python train.py --arch="unet" --model="model that predicts height in the pile at each pixel" --dataset="dead-leaves pictures: piles of overlapping shapes" --train_examples=72500 --image_size=48 --crop_scale_min=0.8 --horizontal_flip=false --color_jitter=0.2 --cutout=0.25 --norm="groupnorm" --activation="gelu" --weight_standardization=true --padding_mode="replicate" --pixel_unshuffle=2 --widths=[64, 128, 128, 128] --blocks_per_level=2 --block="bottleneck" --attention=false --upsampling="transposed_conv" --loss="l1" --targets="height in the pile" --init="trunc_normal_002" --residual_init="zero_last" --optimizer="muon" --muon_scale="match_rms_adamw" --lr=0.0028 --momentum=0.95 --nesterov=true --orthogonalizer="newton_schulz_5" --adamw_lr_other_params=0.0023 --grad_clip=0.5 --steps=12700 --batch_size=256 --epochs=44.8 --lr_schedule="cosine" --final_lr_fraction=0.05 --warmup_steps=1270 --weight_decay=0.1 --adamw_weight_decay_other_params=0.01
Rows from block 5 of a small model that predicts height in the pile at each pixel, named by matrix and row number. Rows with one number belong to one channel. Each number is 50 + 12 x the weight over its row's rms, rounded and kept within 0 to 99. All counts start at 0.
Before each channel's rows are labels from the 100 images, of 14848, where the channel reaches its highest value: "responds to" is what is common among them. Only what is clearly more common there than usual is listed. The data: dead-leaves pictures: piles of overlapping shapes. In brackets: how many of the 100, against the usual share in percent.
# convs1: 3x3 conv (model.enc.2.1.convs.1.weight, 64x64x3x3, standardized in use, each kernel summed), inputs 0-63
# convs2: expand pointwise conv (model.enc.2.1.convs.2.weight, 128x64x1x1, standardized in use, transposed), outputs 0-127

responds to: textured (67 vs 40)
convs1.47:54 50 77 38 40 34 52 81 56 55 40 47 47 47 53 55 46 52 47 63 44 58 55 44 27 47 46 31 67 55 49 52 53 62 28 41 61 49 42 27 20 53 41 43 32 53 62 63 59 58 45 84 33 55 55 47 53 56 48 45 49 52 56 67
convs2.47:60 50 66 56 65 37 36 56 61 43 44 64 42 43 41 45 41 48 38 60 21 58 35 37 52 52 59 51 53 58 62 52 31 38 55 26 46 58 58 58 52 52 52 67 71 56 54 35 39 50 55 17 16 81 42 44 67 48 36 38 56 61 53 29 50 42 69 52 50 60 36 55 43 44 59 46 60 35 51 31 47 42 64 48 58 66 48 54 40 57 51 29 69 50 63 61 48 61 52 59 67 42 63 41 24 66 38 54 66 41 43 51 45 53 65 46 43 25 50 53 56 44 42 70 49 57 68 39

responds to: grey (48 vs 14.4)
convs1.49:70 44 40 43 37 53 51 46 43 69 60 61 64 30 49 26 68 47 62 46 40 45 66 74 49 27 45 48 52 50 56 45 57 72 53 61 64 45 71 61 44 48 58 22 40 48 51 47 49 38 61 46 48 58 53 61 62 58 33 27 46 31 35 47
convs2.49:58 59 62 48 22 32 47 46 58 49 69 48 55 41 38 54 30 48 49 29 40 42 58 42 53 89 50 42 48 56 52 61 42 39 36 41 41 29 42 56 45 49 53 57 50 59 47 68 55 55 52 55 67 62 55 48 48 57 40 58 66 58 74 48 57 73 32 35 48 48 68 51 49 39 56 69 70 69 58 49 66 57 55 49 59 46 46 21 70 35 66 51 53 46 57 35 48 40 49 66 28 63 56 54 57 49 32 78 55 53 27 47 39 50 53 43 56 77 35 52 44 61 38 46 31 50 59 62

responds to: grey (42 vs 14.4)
convs1.25:34 45 34 41 55 50 55 59 44 44 48 51 63 29 60 65 57 41 63 37 31 66 35 68 54 58 66 46 24 46 60 54 47 47 52 53 48 48 65 51 26 37 43 38 58 47 52 63 64 53 68 54 60 38 30 48 38 72 39 49 42 52 48 85
convs2.25:57 29 54 52 66 79 52 70 65 48 45 62 56 47 64 59 30 58 53 58 53 59 34 32 49 24 30 39 58 44 56 42 29 52 51 41 48 40 44 42 37 33 58 64 59 67 65 31 60 54 47 59 60 57 68 52 71 52 78 61 60 48 36 63 64 69 50 64 48 78 41 44 33 64 54 43 74 38 52 49 36 82 45 50 36 39 43 31 46 58 37 51 50 50 48 55 37 55 47 35 58 61 50 40 51 67 67 62 45 60 52 47 48 56 52 51 53 49 57 64 51 60 72 42 50 56 57 71

responds to: shaded (97 vs 50.2); large pieces (95 vs 33.4)
convs1.17:49 42 59 69 54 64 47 40 53 69 54 42 49 46 72 53 82 51 41 52 56 39 53 75 45 62 53 59 30 37 64 43 56 42 62 35 44 45 52 73 53 54 65 50 48 52 58 24 54 42 43 32 46 38 23 51 52 54 38 50 32 54 33 34
convs2.17:52 51 57 47 52 50 47 70 40 46 72 69 41 41 54 50 41 46 53 62 52 72 61 22 42 42 37 69 77 46 53 54 49 51 40 45 41 64 31 46 39 72 27 42 76 68 63 38 57 62 47 62 41 41 59 48 65 65 77 39 41 50 65 75 66 31 52 56 41 55 47 61 44 47 56 57 64 55 58 66 47 55 42 60 39 61 46 34 40 43 69 77 43 52 68 53 44 28 56 53 65 43 41 59 46 41 58 57 52 43 45 60 50 55 67 81 51 53 37 55 59 42 41 33 60 60 37 49

responds to: shaded (92 vs 50.2)
convs1.12:73 50 47 46 47 35 42 40 66 40 39 38 62 41 51 49 39 60 38 53 40 68 41 71 58 47 44 45 73 47 51 68 75 42 50 46 62 47 66 40 43 28 58 66 40 49 41 53 20 58 57 50 51 51 64 52 36 50 28 54 43 76 58 40
convs2.12:64 71 37 49 67 27 62 25 60 39 59 24 49 56 44 30 50 52 43 59 45 46 46 72 52 57 39 38 46 39 59 44 45 39 49 51 62 38 42 73 40 42 44 46 54 68 62 42 53 36 64 36 36 48 46 44 65 58 49 53 60 43 57 30 32 32 73 48 52 48 51 43 53 44 38 51 55 40 58 39 38 72 67 56 68 51 70 51 60 56 34 51 44 52 50 39 46 72 52 64 42 62 32 45 34 54 60 60 32 48 50 53 34 45 63 52 60 78 69 37 51 45 55 59 82 31 56 36

responds to: grey (40 vs 14.4)
convs1.7:54 65 49 37 56 59 63 52 38 64 37 44 66 31 42 51 41 59 70 44 42 58 58 75 58 54 72 39 53 45 31 57 64 51 14 40 53 32 66 40 43 39 47 65 45 47 70 52 64 61 66 36 53 38 44 45 49 41 37 52 48 52 29 54
convs2.7:33 50 30 74 51 54 59 49 43 38 34 52 65 51 58 61 43 42 56 67 69 55 59 51 55 66 53 61 76 49 40 49 39 37 49 65 62 45 49 66 46 58 60 61 49 49 66 53 50 68 40 58 57 42 54 72 41 49 41 53 54 47 39 52 46 38 64 44 14 70 38 52 47 55 52 41 59 18 41 60 65 60 57 70 57 58 35 51 50 48 63 39 33 55 36 55 46 46 54 61 47 79 70 22 58 56 58 42 36 54 29 40 45 60 55 64 46 55 61 43 60 31 69 53 37 76 61 44

responds to: grey (37 vs 14.4)
convs1.11:45 30 54 58 41 50 45 44 37 50 33 59 46 62 34 47 67 37 61 50 25 52 55 46 36 37 56 54 25 46 44 61 34 44 56 49 58 62 44 85 49 58 71 42 43 56 50 61 44 27 50 45 47 50 45 61 55 44 59 77 74 64 63 44
convs2.11:47 40 62 62 52 63 66 52 52 39 47 55 65 51 35 57 47 67 42 36 36 44 64 64 55 46 66 48 52 44 36 52 38 48 54 61 53 51 75 57 45 51 59 61 56 37 35 61 75 36 59 57 57 43 37 27 45 41 50 60 41 53 32 47 57 63 65 32 33 62 43 52 22 49 34 67 35 56 52 40 62 39 53 26 26 52 67 43 35 59 48 35 54 75 73 45 44 63 50 61 62 46 68 49 45 79 51 32 71 58 39 44 35 57 29 52 51 38 58 69 51 37 46 54 52 46 29 47

responds to: large pieces (64 vs 33.4); dark (35 vs 13.7)
convs1.34:54 38 65 49 58 30 60 56 40 69 56 47 33 46 42 63 24 63 56 51 82 50 56 53 42 34 52 45 57 52 47 36 51 70 57 39 56 45 39 35 63 55 29 48 71 73 60 44 52 54 48 49 50 42 39 25 74 56 34 43 42 54 40 53
convs2.34:39 37 37 40 36 31 46 36 44 47 57 62 46 58 44 44 41 55 55 62 30 50 67 57 41 54 48 37 53 66 50 55 60 52 42 57 49 31 41 56 46 63 50 58 56 53 62 57 58 47 44 39 51 29 59 37 32 55 46 44 62 31 42 78 47 53 55 35 44 42 67 46 63 76 59 59 58 71 50 43 63 68 45 52 68 64 59 62 56 50 53 67 29 56 57 40 70 45 31 36 50 47 45 57 45 36 45 27 17 60 77 51 45 70 69 59 52 39 65 39 62 68 51 55 82 61 49 38

responds to: grey (85 vs 14.4)
convs1.59:47 31 51 80 46 42 36 49 43 50 51 59 64 70 38 46 40 53 31 59 33 32 42 38 44 51 39 39 46 44 57 39 52 41 48 49 35 46 39 73 51 49 50 69 43 46 39 57 52 44 47 74 45 73 63 60 54 44 74 53 84 46 60 51
convs2.59:39 59 40 54 41 45 60 52 43 42 55 48 72 54 39 54 40 45 58 32 41 47 69 68 54 34 42 31 51 32 43 47 55 49 51 54 45 30 35 59 55 39 71 49 63 20 32 40 43 78 45 75 41 28 33 37 44 48 70 63 37 54 41 40 51 35 67 49 49 48 41 48 53 53 34 56 30 50 48 16 70 53 56 51 58 56 65 60 59 65 57 45 60 45 41 50 52 58 54 53 57 33 43 44 71 63 46 56 58 49 37 46 39 60 23 61 50 34 52 43 49 41 33 71 60 28 64 57

responds to: large pieces (86 vs 33.4)
convs1.45:47 47 17 57 57 33 62 24 40 41 36 57 48 50 35 40 46 55 35 61 39 33 49 36 61 43 76 61 64 63 59 47 44 55 49 48 51 53 49 45 76 39 39 72 67 54 50 57 44 58 37 52 37 69 63 37 50 61 66 43 56 41 64 56
convs2.45:33 58 35 69 30 60 44 64 50 50 44 33 40 45 53 69 63 44 52 31 42 60 64 67 55 23 73 62 48 42 35 65 42 72 50 53 42 48 66 51 50 68 55 42 60 46 44 32 70 40 37 57 48 70 59 64 56 42 30 52 64 53 44 72 42 51 61 39 58 49 51 56 48 53 47 49 49 77 50 52 53 37 49 69 37 60 66 78 56 51 61 52 33 58 50 43 55 42 39 35 37 64 68 67 66 55 50 28 49 43 56 57 70 56 54 65 56 33 53 59 62 51 32 38 40 69 64 43

responds to: dark (32 vs 13.7)
convs1.32:60 54 48 39 45 50 68 61 53 25 47 73 51 42 41 48 66 51 53 63 25 69 56 50 39 26 49 58 58 54 58 59 67 52 54 40 57 57 50 33 63 33 48 44 79 46 60 38 38 27 50 52 45 53 44 65 34 50 69 52 29 46 34 48
convs2.32:35 32 73 60 44 35 36 60 46 46 41 46 60 37 40 34 49 41 55 66 35 38 25 67 47 49 41 60 61 40 60 57 66 44 49 36 43 54 55 29 42 51 71 72 51 47 44 66 66 44 46 42 37 38 60 43 46 55 14 35 43 64 55 37 52 52 53 40 38 64 20 64 29 34 58 40 44 34 48 45 36 42 62 41 54 58 56 58 49 48 39 54 69 44 52 58 46 60 50 44 56 40 66 57 32 56 65 41 59 58 51 36 57 67 47 43 56 66 86 56 39 41 58 44 24 42 58 47

responds to: dark (38 vs 13.7)
convs1.33:52 39 20 58 68 60 41 72 58 53 63 57 68 44 41 38 46 40 46 65 53 51 51 67 67 42 69 32 57 56 34 33 61 51 44 37 64 69 51 35 62 50 18 64 50 56 47 31 44 35 57 38 43 37 59 56 54 53 44 34 52 55 55 55
convs2.33:58 47 64 73 75 50 49 49 33 59 45 58 49 63 32 53 61 41 59 65 73 60 58 66 55 50 38 60 37 66 63 50 45 47 52 35 59 49 43 57 52 51 53 50 40 67 55 51 59 51 83 45 53 52 44 47 72 49 55 34 43 58 67 53 61 37 78 45 53 45 42 47 46 55 54 51 28 53 47 38 43 40 61 55 56 40 40 68 49 52 46 58 41 52 24 41 40 40 51 56 53 66 34 62 50 26 62 41 37 75 71 50 55 34 43 67 44 73 58 37 69 35 77 31 46 41 75 45

responds to: large pieces (64 vs 33.4)
convs1.20:62 71 48 36 41 56 62 50 45 37 65 55 53 41 45 27 33 37 35 32 55 65 65 42 57 45 63 51 57 39 45 50 51 67 44 69 57 54 74 43 57 39 65 54 74 50 54 58 65 63 55 38 40 50 45 47 39 59 27 50 24 38 30 57
convs2.20:47 60 28 28 46 61 45 43 30 66 50 38 68 59 46 41 33 47 52 44 65 45 50 40 39 46 55 47 62 55 49 61 47 52 41 56 35 71 40 52 58 39 33 68 79 65 52 54 39 51 25 61 55 26 58 43 34 51 72 31 34 47 45 54 50 30 58 47 30 56 49 66 53 69 25 37 67 50 42 66 55 64 58 36 32 42 52 53 56 34 56 46 36 47 51 41 49 67 53 45 58 43 38 64 76 41 53 45 64 61 41 49 46 77 52 53 45 54 68 50 55 47 37 34 51 42 66 76

responds to: large pieces (97 vs 33.4); shaded (95 vs 50.2)
convs1.48:52 69 63 60 39 38 46 45 55 61 53 50 43 43 50 52 18 43 48 56 60 53 29 52 49 54 54 33 94 35 69 43 62 32 54 67 51 57 52 52 43 77 54 50 45 72 38 40 37 46 54 53 45 50 24 40 50 49 44 47 49 51 52 50
convs2.48:53 61 74 41 32 53 28 45 62 30 40 47 50 42 54 43 54 62 61 36 50 52 66 64 48 54 58 38 34 63 48 47 49 58 52 61 63 49 50 60 54 31 45 39 33 30 56 43 56 36 61 30 50 61 59 47 42 52 44 63 50 44 46 53 28 64 65 75 60 51 61 53 78 37 54 58 53 64 53 48 14 27 57 50 62 67 25 50 55 59 42 53 31 30 50 61 55 50 53 51 36 55 35 60 49 37 54 52 23 17 69 55 42 58 61 39 43 55 40 45 37 54 52 51 57 59 32 30

responds to: large pieces (85 vs 33.4)
convs1.56:60 41 65 43 45 27 42 53 24 34 52 65 39 41 66 54 67 62 50 49 71 39 40 62 40 49 43 41 49 61 69 46 39 49 63 55 66 33 64 50 27 67 50 39 41 34 57 60 57 74 45 61 53 57 53 31 33 44 65 45 56 59 38 41
convs2.56:34 59 59 47 35 35 50 62 43 63 55 31 61 37 38 38 63 59 48 47 57 32 41 52 52 64 38 48 47 31 44 55 58 33 44 60 50 81 60 26 35 49 51 42 50 54 46 47 54 43 64 52 56 60 43 61 37 55 62 53 60 62 42 36 74 43 32 32 48 58 30 42 52 44 60 37 49 62 41 40 35 35 40 26 43 46 54 36 54 39 59 68 63 56 68 46 25 46 68 66 57 34 55 48 35 58 58 72 69 39 37 60 61 46 24 39 51 50 64 73 47 66 53 56 26 57 60 57

responds to: grey (35 vs 14.4)
convs1.60:43 55 45 37 41 51 77 54 49 52 58 68 45 35 47 48 45 63 50 39 38 66 44 66 60 45 50 35 54 51 38 47 84 44 33 66 70 54 48 48 49 43 46 46 41 33 67 49 65 46 44 60 39 86 62 47 33 40 37 36 47 40 45 60
convs2.60:42 50 37 37 54 39 53 56 46 52 44 41 54 52 67 61 62 40 39 43 68 52 52 55 52 32 76 65 59 62 38 56 55 66 70 43 42 51 38 39 67 50 39 76 65 34 54 41 44 41 29 73 42 39 47 53 40 58 68 44 18 44 67 53 63 55 41 41 60 51 42 36 38 63 76 44 23 40 60 64 44 36 55 47 63 39 45 55 53 71 42 59 60 57 38 39 62 40 50 50 62 66 30 50 52 64 61 64 58 52 57 47 56 48 38 37 37 41 38 45 53 48 32 39 68 67 49 83

responds to: textured (66 vs 40)
convs1.55:48 48 55 42 21 42 54 54 48 55 49 60 55 57 60 61 62 56 41 60 32 69 40 46 37 42 40 44 41 67 40 49 50 40 33 54 90 49 55 26 43 47 67 56 36 38 55 48 37 75 45 65 36 61 68 59 47 39 67 43 42 61 49 44
convs2.55:65 62 40 51 48 66 53 53 38 48 49 55 57 54 70 52 63 49 63 43 46 37 48 70 46 40 51 47 30 54 48 41 59 46 56 71 48 75 51 44 50 37 65 47 55 37 49 46 35 49 86 38 44 67 41 53 58 38 53 66 51 47 56 52 26 35 55 58 49 63 57 84 51 45 58 62 25 36 43 29 58 34 31 57 44 52 50 33 57 54 22 34 68 34 38 55 54 59 69 35 46 53 52 56 57 53 62 74 51 31 34 50 61 54 41 65 46 54 29 55 69 54 61 59 56 34 33 49

responds to: large pieces (73 vs 33.4)
convs1.16:59 48 60 27 52 60 51 37 62 49 82 59 52 25 65 37 40 37 47 70 62 39 50 50 57 63 72 43 53 44 51 38 67 45 28 47 53 44 43 37 35 42 48 46 45 27 48 45 64 47 47 44 51 43 57 42 69 72 59 75 36 51 50 48
convs2.16:57 40 50 28 56 47 47 41 58 55 35 61 51 52 44 44 39 46 41 66 52 43 45 46 50 40 58 32 56 52 55 46 46 60 47 38 44 55 54 60 40 41 57 79 48 53 34 73 49 60 54 52 43 39 44 51 43 39 21 50 50 55 71 42 61 62 36 25 37 62 25 58 31 40 41 54 34 34 44 63 67 55 65 73 58 42 57 71 57 70 35 38 60 53 46 83 43 56 51 73 56 38 55 45 37 69 50 25 73 73 45 51 55 48 38 49 37 48 51 63 53 24 59 46 47 50 32 49